config.yaml
arch: "convnext"
model: "self-supervised image encoder"
dataset: "larger renderings of crowded toy scenes"
train_examples: 45211
image_size: 48
crop_scale_min: 0.2
horizontal_flip: true
color_jitter: 0.4
cutout: 0.4
method: "barlow_twins"
isotropic: true
norm: "layernorm"
hidden_act: "quick_gelu"
mlp_ratio: 4
inner_norm: false
patch_size: [4, 4]
conv_stem: true
layers: 12
width: 160
kernel_size: 7
projector_hidden: 512
projector_out: 512
projector_hidden_layers: 2
init: "torch_default"
residual_init: "none"
optimizer: "muon"
muon_scale: "original"
learning_rate: 0.03
momentum: 0.95
nesterov: true
orthogonalizer: "newton_schulz_5"
adamw_lr_other_params: 0.00097
max_steps: 6200
batch_size: 128
epochs: 17.6
lr_schedule: "cosine"
final_lr_fraction: 0.01
warmup_steps: 1240
weight_decay: 0.02
adamw_weight_decay_other_params: 0
Rows from block 4, named by matrix and row number. Rows with one number belong to one neuron. Each number is 200 + 20 x the weight over its row's rms, rounded and kept within 0 to 999. All counts start at 0.
# fc1: MLP up (model.blocks.4.mlp.fc1.weight, 640x160), inputs 0-159
# fc2: MLP down (model.blocks.4.mlp.fc2.weight, 160x640, transposed), outputs 0-159
fc1.415,184,237,196,182,177,202,209,189,232,203,181,123,197,195,227,171,221,209,214,167,220,181,218,208,178,198,188,175,180,192,213,178,179,194,213,201,226,200,194,191,185,210,203,178,224,216,204,224,224,193,214,215,204,181,174,226,232,200,208,205,189,186,178,185,219,226,204,218,194,201,207,155,172,193,171,178,218,181,238,204,193,219,210,189,257,192,207,240,214,188,215,201,175,240,228,190,196,201,207,193,172,205,219,183,191,216,231,182,211,212,204,194,179,198,201,200,196,199,192,200,205,214,234,187,203,219,184,193,195,209,226,222,198,181,174,196,214,189,215,191,188,225,232,171,201,200,202,158,207,189,189,232,176,194,189,173,184,245,195,150
fc1.416,211,185,219,213,190,197,210,237,169,234,193,151,200,253,178,178,203,197,165,207,175,198,206,232,193,240,205,198,188,201,221,197,196,190,208,177,191,177,177,136,162,206,203,181,214,188,171,211,183,229,233,189,198,208,163,208,198,187,203,197,251,182,234,171,205,172,199,171,197,220,210,207,214,197,217,182,217,181,216,198,199,222,225,203,191,205,252,197,191,205,224,199,198,237,217,226,199,230,183,198,182,212,196,190,206,204,186,178,228,204,200,191,193,208,201,223,214,201,193,195,181,176,217,195,191,203,193,225,192,172,168,207,180,193,178,202,205,208,198,211,208,210,228,213,236,228,207,190,197,202,174,147,180,202,229,219,225,186,187,185
fc1.419,205,162,175,208,195,216,201,202,212,190,220,192,203,254,232,230,200,191,206,180,182,222,219,184,193,193,171,175,168,209,236,196,175,184,218,212,162,204,211,234,203,213,233,244,193,232,165,205,205,198,205,186,198,213,194,212,190,179,199,210,175,211,231,177,171,178,230,178,202,216,205,193,231,199,177,158,182,203,217,211,210,203,202,206,192,191,198,194,190,231,213,217,193,197,220,193,223,174,224,193,182,198,200,196,210,187,194,213,224,193,213,203,224,180,218,198,234,180,192,220,198,168,202,216,205,168,206,189,200,213,207,146,220,195,165,185,159,198,192,186,250,197,166,180,206,206,213,210,220,223,187,187,165,203,192,199,183,229,162,242
fc1.421,198,200,199,187,175,187,240,209,168,217,164,170,173,223,200,196,168,231,190,190,209,205,191,214,204,202,184,201,219,197,185,176,215,177,170,186,200,212,212,211,193,207,199,208,210,187,202,178,204,209,177,205,199,191,218,201,206,236,140,214,191,201,192,211,200,180,145,214,197,210,215,229,208,212,244,218,212,186,202,233,207,163,189,224,225,202,200,212,235,194,181,186,241,213,221,162,195,195,205,218,210,197,202,196,199,188,207,205,224,162,208,165,199,221,202,229,175,170,210,202,218,246,185,200,187,173,224,178,194,193,185,189,191,184,173,180,157,179,195,185,220,183,222,239,238,172,188,225,207,199,213,211,205,227,220,220,209,222,219,166
fc1.422,209,180,194,198,219,173,229,242,221,198,233,210,219,162,161,193,226,194,193,250,192,193,198,171,224,206,188,210,208,185,185,185,196,188,209,192,189,241,215,217,200,181,194,198,197,205,237,208,188,171,179,200,193,188,185,190,182,220,216,209,200,215,192,220,232,201,190,214,200,182,190,216,190,206,213,181,200,201,204,206,152,222,200,150,167,215,186,206,218,171,195,185,222,199,177,205,215,176,235,186,173,198,233,189,184,190,208,209,196,219,181,203,221,237,223,203,219,215,179,168,222,186,187,211,200,251,195,193,168,168,215,201,225,212,176,179,214,193,165,197,194,231,167,189,165,210,211,203,169,210,225,197,212,219,218,211,158,212,233,186
fc1.423,186,202,225,187,207,182,204,194,200,195,218,210,208,186,196,197,191,148,215,249,232,177,211,178,196,218,242,231,223,207,188,168,165,172,217,227,195,239,196,184,220,226,198,206,198,147,229,211,164,188,248,173,196,199,220,203,205,214,186,208,205,178,215,230,193,202,186,206,225,197,174,209,194,212,194,225,197,209,177,190,220,215,214,212,236,202,169,195,213,210,191,195,205,225,199,210,214,200,217,199,174,235,206,196,216,164,211,193,197,182,233,205,204,203,217,220,183,191,178,205,216,188,199,210,227,196,204,204,189,221,196,219,207,183,217,172,176,178,148,190,180,217,180,207,204,194,200,203,183,163,147,185,232,154,180,203,195,188,196,171
fc1.424,232,176,199,209,188,205,214,218,231,178,212,200,203,200,187,208,182,204,190,175,206,186,210,217,202,180,190,201,172,176,244,243,220,185,169,187,171,207,182,164,194,195,233,206,217,230,196,201,218,199,171,217,226,185,194,174,178,189,216,196,214,250,184,248,189,215,200,216,239,198,155,213,211,199,190,211,224,201,201,198,215,177,202,203,193,207,204,215,217,224,174,191,190,189,177,173,174,194,191,185,193,195,206,197,199,209,201,171,208,174,206,184,254,181,190,171,176,210,193,213,196,241,159,207,224,168,184,185,191,229,208,228,197,201,191,221,245,169,200,211,190,199,224,210,209,217,214,208,199,154,210,210,202,163,220,169,209,201,175,229
fc1.425,176,190,181,246,201,220,225,201,212,188,210,207,188,198,200,181,174,209,195,209,165,176,168,166,225,178,201,197,189,212,194,181,193,185,229,217,178,198,187,184,230,208,221,191,174,213,188,178,216,179,187,221,215,231,168,198,203,170,218,175,180,195,182,193,223,206,173,213,167,210,195,162,195,201,195,211,232,193,220,212,211,205,161,222,218,221,194,202,189,195,193,191,194,194,207,214,191,225,180,183,173,234,201,210,183,210,232,136,218,186,208,205,197,212,176,222,241,215,202,148,204,196,187,207,210,216,197,244,190,244,224,216,224,221,187,201,212,223,233,208,221,183,189,173,206,205,182,238,203,185,185,208,192,168,195,203,211,208,246,186
fc1.426,205,195,204,218,193,201,175,158,193,208,221,179,197,211,172,143,186,225,244,203,196,175,197,209,198,217,190,167,212,218,233,185,157,200,177,218,157,197,198,194,268,218,202,177,222,193,220,187,216,244,204,206,225,196,171,205,215,187,190,207,202,174,201,213,216,203,216,166,165,192,190,201,250,206,219,205,210,187,220,160,205,191,214,189,205,217,244,195,180,195,202,229,193,224,201,195,177,222,222,217,181,193,184,222,197,190,215,220,233,211,204,185,201,217,219,198,207,215,226,178,156,191,229,199,183,192,156,188,199,192,187,182,206,202,199,184,186,195,205,194,163,192,188,208,175,185,196,215,209,214,223,207,203,175,211,225,206,167,205,216
fc1.427,200,225,185,188,234,216,208,199,175,216,172,211,208,237,213,203,188,220,181,186,197,210,179,158,203,209,190,221,190,228,206,193,198,163,194,219,228,210,175,187,205,210,193,190,195,184,213,229,196,227,217,195,191,189,181,235,221,179,208,204,225,212,195,208,180,188,151,215,174,172,190,182,178,208,184,190,208,187,165,223,195,210,201,171,185,188,163,208,251,255,213,234,192,212,185,194,218,225,192,177,193,198,149,181,204,206,220,187,214,181,165,189,225,206,180,193,218,184,218,191,208,196,241,193,193,202,215,216,181,195,200,180,233,163,202,206,235,223,189,220,195,257,208,173,224,200,205,192,224,224,222,175,193,231,192,187,190,199,199,193
fc1.428,198,199,195,216,221,199,248,214,211,201,186,211,169,181,214,204,211,186,250,225,206,232,186,169,197,185,203,214,214,233,186,155,190,158,207,180,190,187,197,194,192,208,205,203,190,187,184,227,173,173,139,226,207,211,209,175,207,176,185,203,194,202,176,226,203,202,175,196,209,207,193,225,206,179,222,205,213,175,197,169,178,184,196,190,201,213,191,254,188,224,198,194,177,220,188,202,213,227,210,203,205,239,183,223,217,179,197,206,226,201,173,192,206,201,185,199,185,227,183,187,223,182,188,204,191,187,198,186,184,232,191,215,203,210,230,205,213,197,175,221,219,204,200,170,171,192,166,196,223,201,227,197,161,168,159,222,245,234,233,196
fc1.429,214,229,217,205,183,212,190,204,223,202,195,204,192,192,211,189,221,223,190,227,212,178,236,235,230,197,217,218,218,174,178,222,167,177,182,203,188,213,221,188,218,172,201,203,181,193,206,201,191,202,207,141,190,192,230,245,202,222,175,193,247,193,187,219,224,205,179,196,214,198,178,175,171,205,228,204,191,186,201,210,193,215,190,183,189,243,175,201,179,227,187,178,185,167,205,212,181,266,192,179,195,211,185,215,193,179,204,203,239,210,196,179,204,238,202,183,186,215,189,219,183,210,192,177,186,203,217,253,200,189,207,184,180,207,177,218,213,185,149,187,194,224,172,175,183,191,192,199,201,191,177,200,203,196,246,212,204,198,177,221
fc1.430,213,208,195,163,220,203,217,225,175,200,185,188,195,205,183,192,218,202,218,195,224,209,204,234,227,161,215,212,189,205,189,203,189,175,272,219,180,206,211,163,225,189,188,200,217,181,208,179,198,175,202,197,210,186,225,214,200,194,169,205,220,210,188,192,212,176,204,191,195,193,181,201,191,192,227,178,237,207,220,197,181,196,225,233,187,196,188,209,199,197,212,147,200,207,176,192,181,177,196,219,196,213,189,273,215,175,194,203,195,219,196,193,206,167,208,166,206,199,219,221,230,227,187,192,174,210,185,216,194,180,235,207,176,170,214,232,194,230,195,224,194,182,181,214,199,207,141,231,198,194,198,222,176,185,189,205,166,206,209,234
fc1.431,168,151,157,218,193,198,218,193,184,192,176,218,160,198,204,171,217,212,204,225,199,203,152,213,201,214,189,197,215,211,216,213,166,187,193,211,195,233,200,198,226,219,178,196,200,192,235,182,175,229,191,197,203,217,191,228,221,185,173,208,181,187,195,210,200,186,191,194,212,206,222,215,199,222,187,211,216,238,220,227,238,217,181,170,223,206,199,227,212,183,180,233,211,207,173,226,186,180,165,183,199,198,177,175,217,181,220,172,195,170,215,194,202,233,218,216,160,231,199,188,188,198,181,207,206,229,213,197,180,233,203,194,194,244,192,229,224,212,185,206,196,199,216,160,188,231,205,219,170,214,188,210,182,178,189,221,163,179,199,169
fc1.432,217,205,179,204,227,214,262,185,217,171,217,219,236,170,206,209,189,176,222,200,220,181,208,225,173,223,189,184,202,193,175,222,194,187,208,143,202,210,210,218,215,231,196,181,209,166,197,189,194,196,209,205,176,186,197,199,197,201,204,203,199,208,204,212,213,214,193,219,248,181,180,186,195,198,159,214,231,204,227,216,226,214,178,184,199,204,184,197,186,192,186,218,223,174,222,163,183,195,193,213,185,192,202,230,206,191,205,209,202,184,200,177,220,239,210,137,212,219,160,174,216,211,197,211,182,175,229,226,228,202,202,241,198,210,212,169,170,196,242,205,176,192,177,212,202,174,200,199,181,168,190,194,206,190,209,179,174,205,213,230
fc1.433,198,232,183,193,188,203,239,202,176,195,183,153,201,207,204,177,233,215,210,191,198,172,195,223,206,150,212,220,189,206,193,202,211,189,212,170,206,197,216,193,220,190,239,201,188,166,219,188,231,226,192,188,217,211,200,198,218,195,183,198,238,229,205,235,210,188,143,180,234,193,186,201,185,197,207,223,199,159,206,224,203,183,220,213,206,210,191,202,194,212,209,206,246,204,217,156,196,187,211,164,216,179,203,206,197,199,215,194,205,171,187,227,198,192,198,197,218,150,211,179,182,209,185,229,183,181,256,192,212,198,161,210,197,192,172,209,190,177,167,201,187,222,164,219,204,177,211,212,169,211,193,197,241,220,221,205,224,207,209,189
fc1.434,195,223,211,207,217,174,229,205,226,198,227,178,174,212,223,199,185,221,201,204,186,173,200,220,217,195,220,217,174,180,191,186,188,194,204,187,213,213,174,223,202,228,183,251,231,213,170,221,222,217,214,208,177,207,200,208,208,198,180,187,190,250,204,172,159,177,218,181,184,182,197,194,209,170,204,219,217,213,191,198,215,189,195,214,171,196,180,183,208,202,216,227,187,220,209,179,187,194,200,181,180,223,176,202,176,160,187,204,211,187,183,173,169,222,232,208,199,198,219,174,182,187,194,182,211,197,222,211,194,195,221,188,184,226,160,249,209,222,171,221,205,206,151,176,217,154,223,179,224,219,214,199,173,202,227,234,222,197,168,218
fc1.435,195,201,188,190,167,172,211,166,199,208,209,174,209,177,213,242,222,172,180,179,253,229,157,226,193,207,215,188,221,195,191,230,216,183,209,187,219,220,175,164,224,193,177,217,166,202,203,183,197,221,241,184,223,178,228,224,228,174,226,195,194,192,168,224,205,170,199,208,211,200,199,183,195,176,234,212,190,170,195,203,190,206,206,201,202,194,193,216,195,198,229,201,189,210,210,186,224,188,219,218,195,185,178,185,192,192,188,220,215,179,228,200,240,216,206,206,179,210,184,210,230,205,234,214,193,196,247,211,232,196,202,178,183,222,169,171,227,161,172,188,179,183,197,215,169,204,206,164,208,198,190,236,196,183,197,217,212,176,208,187
fc1.436,188,191,198,186,185,199,197,186,210,196,175,211,183,203,205,170,188,186,201,204,212,223,238,195,182,177,184,203,229,199,222,217,205,259,223,194,213,224,194,231,181,197,207,209,185,205,198,199,203,173,165,225,191,212,243,195,200,136,202,187,215,170,170,166,155,185,206,190,187,207,224,182,188,226,209,223,222,211,167,223,200,211,200,222,200,191,220,197,229,210,162,203,190,172,166,188,211,216,179,203,257,206,174,201,190,217,178,219,223,207,197,185,234,197,164,212,195,173,208,200,198,258,216,206,206,197,168,193,210,198,220,200,206,195,182,207,185,197,182,222,194,203,199,187,218,188,197,193,193,213,240,225,213,147,187,208,182,223,200,202
fc1.437,188,196,249,178,193,172,195,185,132,199,254,174,216,192,178,213,206,188,202,188,211,191,203,215,210,197,208,191,202,202,206,227,217,189,199,196,227,199,212,216,158,238,186,202,206,219,210,169,209,205,214,174,189,199,196,201,164,203,192,205,173,195,191,166,210,175,175,223,192,191,174,210,208,181,163,207,207,236,199,198,203,204,231,228,196,168,242,196,186,201,170,219,199,232,145,189,166,212,195,207,187,149,168,175,213,208,227,217,209,193,214,199,220,210,212,220,164,194,201,207,195,224,212,204,187,183,203,208,206,244,235,213,192,197,225,215,205,192,166,192,210,214,217,220,198,212,203,184,192,235,185,219,206,179,208,200,183,220,189,219
fc1.438,171,228,207,209,224,217,207,188,209,262,176,194,206,192,196,170,199,167,196,190,184,163,222,184,218,164,192,195,187,137,238,210,191,184,203,189,197,198,186,212,181,189,203,214,187,184,221,232,202,173,185,168,208,208,168,179,201,196,194,200,174,202,212,240,198,251,162,184,232,172,224,186,223,195,206,205,179,197,219,167,204,191,219,200,216,210,207,202,209,184,199,204,195,203,189,248,204,230,193,196,194,173,211,224,177,180,196,211,227,207,230,217,199,187,227,156,191,205,179,206,219,208,195,221,210,190,153,185,236,212,176,240,211,187,207,187,221,222,207,208,205,185,222,207,217,198,197,208,193,213,218,211,215,217,196,193,168,206,169,199
fc2.415,204,162,225,202,181,227,180,197,185,185,177,180,202,187,229,195,199,185,230,222,204,201,187,196,239,205,204,164,186,201,212,176,201,182,215,217,250,211,212,204,204,206,162,187,191,202,196,204,184,182,254,227,191,236,219,192,192,222,191,192,180,170,199,179,178,221,200,197,203,214,242,188,173,199,205,137,181,196,205,198,211,194,211,229,203,188,191,199,201,177,206,196,183,188,234,184,215,236,216,147,228,206,227,213,174,206,206,186,197,164,199,219,209,200,208,198,164,222,190,207,205,184,191,211,200,213,225,197,161,225,221,212,204,188,204,191,172,187,203,207,181,210,197,204,203,164,170,199,208,179,190,214,205,215,236,266,194,195,188,221
fc2.416,209,181,221,195,231,181,210,196,176,229,213,152,200,162,227,181,180,220,178,181,218,216,201,181,201,197,188,163,202,181,197,204,179,222,192,207,172,194,205,190,216,222,186,163,198,179,165,199,186,245,222,219,179,175,211,205,216,184,179,196,201,163,200,188,175,217,192,224,189,222,205,213,220,227,222,218,216,219,255,173,208,196,189,224,219,200,246,175,196,219,196,227,181,204,217,195,194,200,236,194,170,208,217,196,216,163,199,213,210,167,190,240,212,230,187,223,225,186,199,209,212,194,169,217,189,204,180,175,186,174,209,203,185,197,170,193,226,205,198,176,214,150,213,203,201,179,226,194,203,184,213,207,196,196,216,204,207,218,234,164
fc2.419,189,228,194,223,239,186,217,196,187,200,205,213,175,238,201,178,185,222,179,197,225,189,170,211,179,183,195,197,188,172,221,199,188,215,194,204,215,192,187,198,215,177,217,199,217,213,172,183,191,208,199,201,230,213,205,217,210,194,207,177,197,187,180,195,231,159,232,152,189,207,174,162,196,157,216,168,202,180,176,187,213,223,184,167,208,181,192,175,201,176,211,209,230,211,171,183,181,207,208,181,164,212,211,187,196,163,206,205,222,222,206,166,224,203,241,194,197,164,235,187,214,164,200,229,218,207,197,193,207,187,232,201,183,183,181,219,195,212,190,203,190,209,198,199,161,167,195,200,247,204,188,192,161,174,242,200,218,206,215,169
fc2.421,201,181,210,165,230,179,223,225,183,217,194,227,188,167,185,189,173,207,205,217,223,208,204,179,196,221,197,187,216,173,225,229,235,205,169,196,179,198,210,234,186,216,163,221,205,219,230,195,212,202,203,209,210,173,191,231,190,217,159,180,216,190,206,189,195,201,192,216,204,225,226,174,170,197,201,175,192,189,224,205,215,229,208,147,189,182,190,196,201,220,180,174,219,195,229,246,190,215,170,199,183,178,200,221,178,202,183,214,234,199,192,210,220,195,183,245,194,209,243,188,205,195,196,195,211,222,183,189,221,154,182,211,193,209,212,199,190,175,215,190,233,167,192,196,184,171,220,188,181,184,189,177,220,239,165,225,214,227,221,199
fc2.422,189,239,161,212,212,192,197,228,230,185,212,197,193,205,185,223,186,227,210,205,173,208,222,214,223,198,207,206,221,207,241,203,186,157,177,165,231,226,195,193,183,212,219,220,209,221,198,227,180,199,237,230,206,188,177,201,210,179,206,197,212,166,197,183,205,196,203,218,217,188,222,230,165,224,208,195,183,213,172,152,223,206,196,189,201,165,210,160,215,156,215,241,215,195,216,199,178,211,193,192,243,194,204,224,212,204,201,192,214,217,199,218,214,210,168,193,180,157,211,207,223,209,207,192,200,194,232,204,201,202,213,217,228,264,198,186,211,216,198,199,227,190,224,161,184,187,215,210,166,212,176,197,194,187,203,195,200,165,219,205
fc2.423,206,203,219,215,226,182,224,201,219,211,213,182,175,205,202,153,205,218,188,215,218,197,184,167,241,228,190,203,224,189,179,192,227,198,190,236,191,177,219,168,206,214,214,200,193,196,212,193,205,199,208,190,215,154,213,205,206,139,187,207,204,167,184,251,210,203,222,232,204,220,169,240,187,201,199,188,206,220,165,216,137,196,204,175,176,197,227,209,179,199,195,191,173,216,212,208,227,195,201,218,211,223,205,216,213,203,166,178,204,168,184,209,179,171,216,204,195,178,213,197,213,223,220,188,183,152,184,210,215,215,221,203,226,207,208,202,183,207,192,192,191,213,194,191,191,210,225,183,176,211,239,191,181,187,240,178,183,205,232,185
fc2.424,173,209,210,224,182,207,198,182,190,162,196,241,205,162,170,176,155,176,201,223,228,206,210,196,193,214,181,181,196,224,213,209,212,172,189,191,211,204,223,185,196,185,139,200,200,190,182,206,189,202,178,199,191,187,200,219,232,232,198,167,201,182,224,222,191,220,210,210,155,194,171,178,176,169,165,200,191,202,176,208,217,202,187,242,182,176,189,208,189,183,202,170,198,204,177,180,177,201,239,180,184,224,211,224,219,174,182,171,221,212,195,198,222,206,195,191,150,195,236,222,209,224,195,198,222,209,211,173,233,219,235,187,201,218,198,196,205,175,228,222,184,226,201,199,201,228,215,230,192,207,220,212,225,204,213,221,202,221,196,181
fc2.425,207,199,240,181,186,198,221,215,219,175,175,216,192,209,210,182,145,157,225,206,207,211,211,179,251,174,198,214,178,215,191,215,182,199,200,203,205,201,173,180,209,220,213,208,203,213,187,188,207,211,200,185,193,160,187,172,201,210,203,237,187,234,214,197,212,214,181,170,233,155,232,206,200,245,207,211,223,184,244,194,207,193,216,204,233,212,235,156,218,196,183,201,206,207,210,218,179,193,222,166,155,189,209,190,189,204,190,213,203,201,189,209,220,230,176,207,166,241,217,207,212,211,176,205,186,193,204,205,218,212,193,177,193,175,224,200,178,182,234,185,209,184,211,213,220,215,174,224,183,171,202,173,176,208,201,227,209,178,204,216
fc2.426,220,167,182,221,168,227,202,202,230,214,187,240,218,176,210,210,213,214,195,206,195,200,206,198,232,184,185,207,210,179,192,200,179,210,158,206,188,207,208,180,229,231,176,226,213,173,181,184,211,214,222,211,205,151,188,183,213,208,178,190,179,213,200,181,169,188,178,211,199,206,187,186,221,165,188,164,217,195,192,225,176,184,196,220,157,212,232,193,213,200,183,213,217,217,207,214,182,182,198,214,222,198,194,176,206,169,231,199,189,182,230,210,200,192,169,192,202,212,221,165,203,182,176,189,216,204,155,229,217,178,197,212,175,224,215,213,174,214,213,161,180,259,210,189,199,190,223,193,158,202,210,192,200,207,170,198,214,156,230,203
fc2.427,180,198,171,203,176,206,171,211,220,210,182,198,211,188,212,231,208,205,196,189,197,197,164,188,208,207,189,168,238,198,199,239,199,258,210,177,195,230,218,190,191,173,163,204,207,219,217,209,204,151,209,134,183,202,211,212,222,195,166,194,208,220,200,200,247,205,175,201,210,238,220,191,191,211,180,170,188,194,216,219,195,195,190,221,213,207,180,201,192,221,235,202,191,222,187,186,186,203,193,161,182,206,226,189,236,204,195,241,191,200,192,195,208,204,172,203,207,220,157,209,197,227,175,228,220,173,188,179,218,172,198,227,215,200,195,189,202,175,165,188,215,204,177,199,224,184,219,197,234,201,200,192,215,194,231,197,231,190,169,185
fc2.428,166,188,231,174,175,191,217,200,186,181,212,190,198,179,206,175,207,224,179,237,188,224,184,243,219,188,182,182,182,223,187,202,198,229,212,201,226,195,202,193,177,214,186,197,238,187,213,176,229,203,237,212,181,174,207,170,251,200,209,182,211,217,190,211,221,193,195,155,214,173,188,232,191,230,194,240,220,213,191,211,201,233,197,186,169,225,229,233,211,205,223,186,201,203,222,225,180,239,197,231,175,171,211,182,185,204,207,212,211,175,202,203,196,203,223,188,218,190,178,191,185,213,177,213,203,233,209,179,161,222,200,189,203,209,227,226,182,196,171,220,183,183,212,192,207,209,185,212,233,207,172,185,224,236,211,204,167,178,203,218
fc2.429,187,193,199,204,214,164,229,218,142,189,218,222,184,206,186,205,199,185,205,202,193,165,215,223,176,224,221,255,195,191,212,186,218,247,187,207,206,199,216,213,200,247,191,170,209,223,192,172,176,230,212,192,204,216,215,196,197,201,202,170,223,174,214,198,204,194,187,225,212,212,166,221,221,210,199,192,179,174,189,198,212,230,222,197,198,191,163,179,228,174,182,212,250,208,174,193,215,201,177,221,194,221,196,226,255,181,199,220,211,211,216,182,224,194,243,199,180,190,179,181,178,205,204,191,199,209,183,189,189,189,199,203,207,187,221,197,206,224,221,236,221,189,194,221,209,215,213,219,195,188,209,209,217,191,260,205,241,213,212,202
fc2.430,208,198,197,202,181,222,210,204,200,193,240,197,202,222,171,226,182,201,210,214,142,194,219,197,179,187,169,218,207,191,206,207,189,239,228,192,241,192,227,200,191,177,196,206,205,232,198,202,191,188,183,207,203,195,175,237,180,203,216,175,218,209,210,176,179,206,218,239,194,189,208,166,224,221,172,212,196,207,207,199,147,204,206,191,170,204,203,241,247,232,168,222,219,181,213,188,240,209,209,172,187,217,198,203,191,214,243,205,217,224,168,192,170,193,182,213,201,211,221,174,169,211,180,231,233,220,188,185,174,199,209,212,206,230,201,213,209,222,194,191,215,213,183,230,154,173,200,205,204,201,207,209,218,217,205,168,178,203,195,181
fc2.431,186,184,199,183,218,196,191,190,207,163,226,211,196,194,214,253,206,211,201,191,174,170,160,204,168,176,205,148,202,223,216,184,193,206,164,179,196,200,187,226,204,188,237,152,175,185,182,196,210,169,202,181,198,172,203,183,215,176,189,207,225,205,226,185,204,203,227,226,201,238,202,193,201,188,165,209,206,161,199,183,138,216,176,212,186,201,189,196,174,223,192,207,166,191,215,198,207,226,235,170,217,233,186,231,233,194,169,220,184,214,202,203,198,198,235,179,166,179,186,229,207,231,196,178,188,211,218,166,190,192,229,193,183,183,222,226,201,205,201,214,175,193,224,194,197,201,186,202,188,190,214,182,211,192,200,218,200,194,207,201
fc2.432,181,230,235,183,192,215,184,176,208,188,186,205,177,218,203,243,211,197,217,184,223,228,218,205,212,163,191,167,211,219,162,176,226,207,181,222,189,189,171,177,184,198,189,212,232,201,233,193,200,159,207,185,182,208,237,232,199,207,207,189,206,181,163,179,205,213,177,201,195,225,213,208,196,215,185,204,225,234,204,212,229,178,207,203,190,165,208,248,173,224,216,239,203,184,192,200,194,161,208,183,192,200,181,205,268,219,194,183,191,216,224,233,172,197,202,186,204,230,192,206,216,179,167,206,229,180,176,188,188,198,193,210,189,219,217,224,208,187,203,198,171,192,194,205,206,187,201,223,186,221,193,229,159,210,195,213,169,183,194,214
fc2.433,182,207,224,209,212,158,187,199,175,181,185,232,204,180,190,215,187,170,199,218,235,184,166,195,210,225,190,218,173,225,184,208,203,221,192,204,175,215,212,206,180,205,179,253,180,202,195,166,172,184,220,226,191,178,224,191,208,228,202,190,220,197,185,184,213,218,205,207,199,214,178,209,194,192,194,212,191,176,235,204,158,223,212,175,164,215,181,210,215,207,178,175,220,222,209,249,219,175,199,174,208,243,248,211,222,157,185,218,211,181,211,190,223,228,208,215,169,225,220,208,199,187,185,220,214,208,169,188,213,198,185,232,166,185,214,178,201,187,193,191,189,169,216,195,192,214,210,190,185,182,175,212,219,172,172,221,199,213,190,170
fc2.434,228,191,200,179,216,202,208,213,231,199,231,204,209,193,198,201,216,195,244,247,184,209,213,181,250,235,193,197,204,175,173,217,227,244,205,198,176,230,212,237,193,216,237,217,188,208,178,198,180,188,177,221,199,209,223,204,200,174,192,198,194,221,195,233,226,171,211,204,180,181,183,205,238,201,212,175,171,196,186,196,169,228,187,218,167,212,162,203,185,207,213,199,195,184,222,195,201,200,178,227,216,189,204,203,247,199,214,155,199,234,210,210,212,202,247,208,228,238,204,224,201,208,211,246,213,183,208,174,232,200,213,210,210,210,187,192,207,189,176,208,197,166,226,195,199,201,217,207,170,218,193,229,208,190,198,209,174,197,218,191
fc2.435,200,184,213,207,165,190,230,207,213,212,198,161,207,200,215,175,190,236,209,210,204,196,193,189,176,208,180,212,187,191,219,191,185,210,236,213,184,209,199,218,200,182,262,206,226,224,186,200,186,151,209,212,205,194,192,209,198,195,208,188,176,195,174,161,175,265,170,193,186,184,270,216,201,223,194,197,215,200,185,235,229,217,152,210,215,202,188,217,213,231,183,185,203,220,220,180,196,205,195,203,181,186,179,208,190,187,218,211,202,220,204,202,202,223,213,202,201,230,232,204,188,201,191,178,182,196,191,192,216,222,208,176,162,216,222,161,171,216,233,213,194,195,177,196,224,202,183,231,191,208,207,178,189,205,197,226,201,212,192,246
fc2.436,216,191,184,211,223,197,191,230,242,193,196,205,180,211,193,229,238,197,189,216,200,218,178,176,226,198,181,225,198,196,195,229,210,234,164,193,224,176,183,237,198,211,212,193,200,202,189,182,173,166,162,171,186,194,221,198,208,151,167,220,185,225,203,205,208,196,176,211,196,204,220,166,183,191,191,233,192,196,279,204,215,216,208,223,202,210,211,177,216,213,221,204,210,194,197,225,172,183,219,222,153,208,209,205,203,203,211,179,178,212,207,186,216,214,184,195,203,183,196,193,202,217,191,180,193,188,211,201,197,192,173,235,192,219,200,187,219,210,208,180,215,174,236,188,213,113,198,210,200,212,190,211,204,200,205,198,205,185,189,226
fc2.437,200,205,201,185,212,196,195,214,193,191,199,173,189,192,185,175,174,201,222,199,234,208,230,209,214,190,196,211,204,194,183,219,191,192,180,225,218,175,171,163,181,191,161,197,198,177,201,208,202,211,190,150,164,178,209,226,186,224,205,178,201,196,180,205,195,227,218,188,208,193,204,206,190,184,202,232,211,234,256,193,225,201,212,181,215,179,186,164,158,145,192,181,193,193,193,193,214,171,205,152,157,226,199,225,215,235,196,206,204,224,173,222,222,224,200,193,194,190,229,223,211,168,209,194,226,199,166,203,185,183,194,217,218,222,193,178,229,195,208,193,209,188,175,200,192,162,196,209,210,174,202,215,212,216,195,256,208,169,200,204
fc2.438,189,166,169,186,223,244,208,167,184,207,233,186,216,178,182,194,192,226,211,188,200,248,212,189,189,204,210,175,164,231,176,208,209,178,204,179,200,207,207,218,229,154,208,194,197,219,216,202,190,210,223,185,203,214,170,203,195,227,243,185,214,172,193,191,183,211,214,204,209,219,203,243,200,186,222,223,179,203,175,219,194,169,222,238,221,222,201,196,191,199,229,170,196,196,201,238,191,205,230,181,238,205,197,189,199,204,190,189,233,165,211,206,201,226,190,188,184,223,233,194,184,199,239,183,202,203,214,198,222,192,211,199,199,202,203,232,235,192,186,160,218,222,206,178,194,190,199,230,181,228,241,219,188,197,163,195,204,164,198,195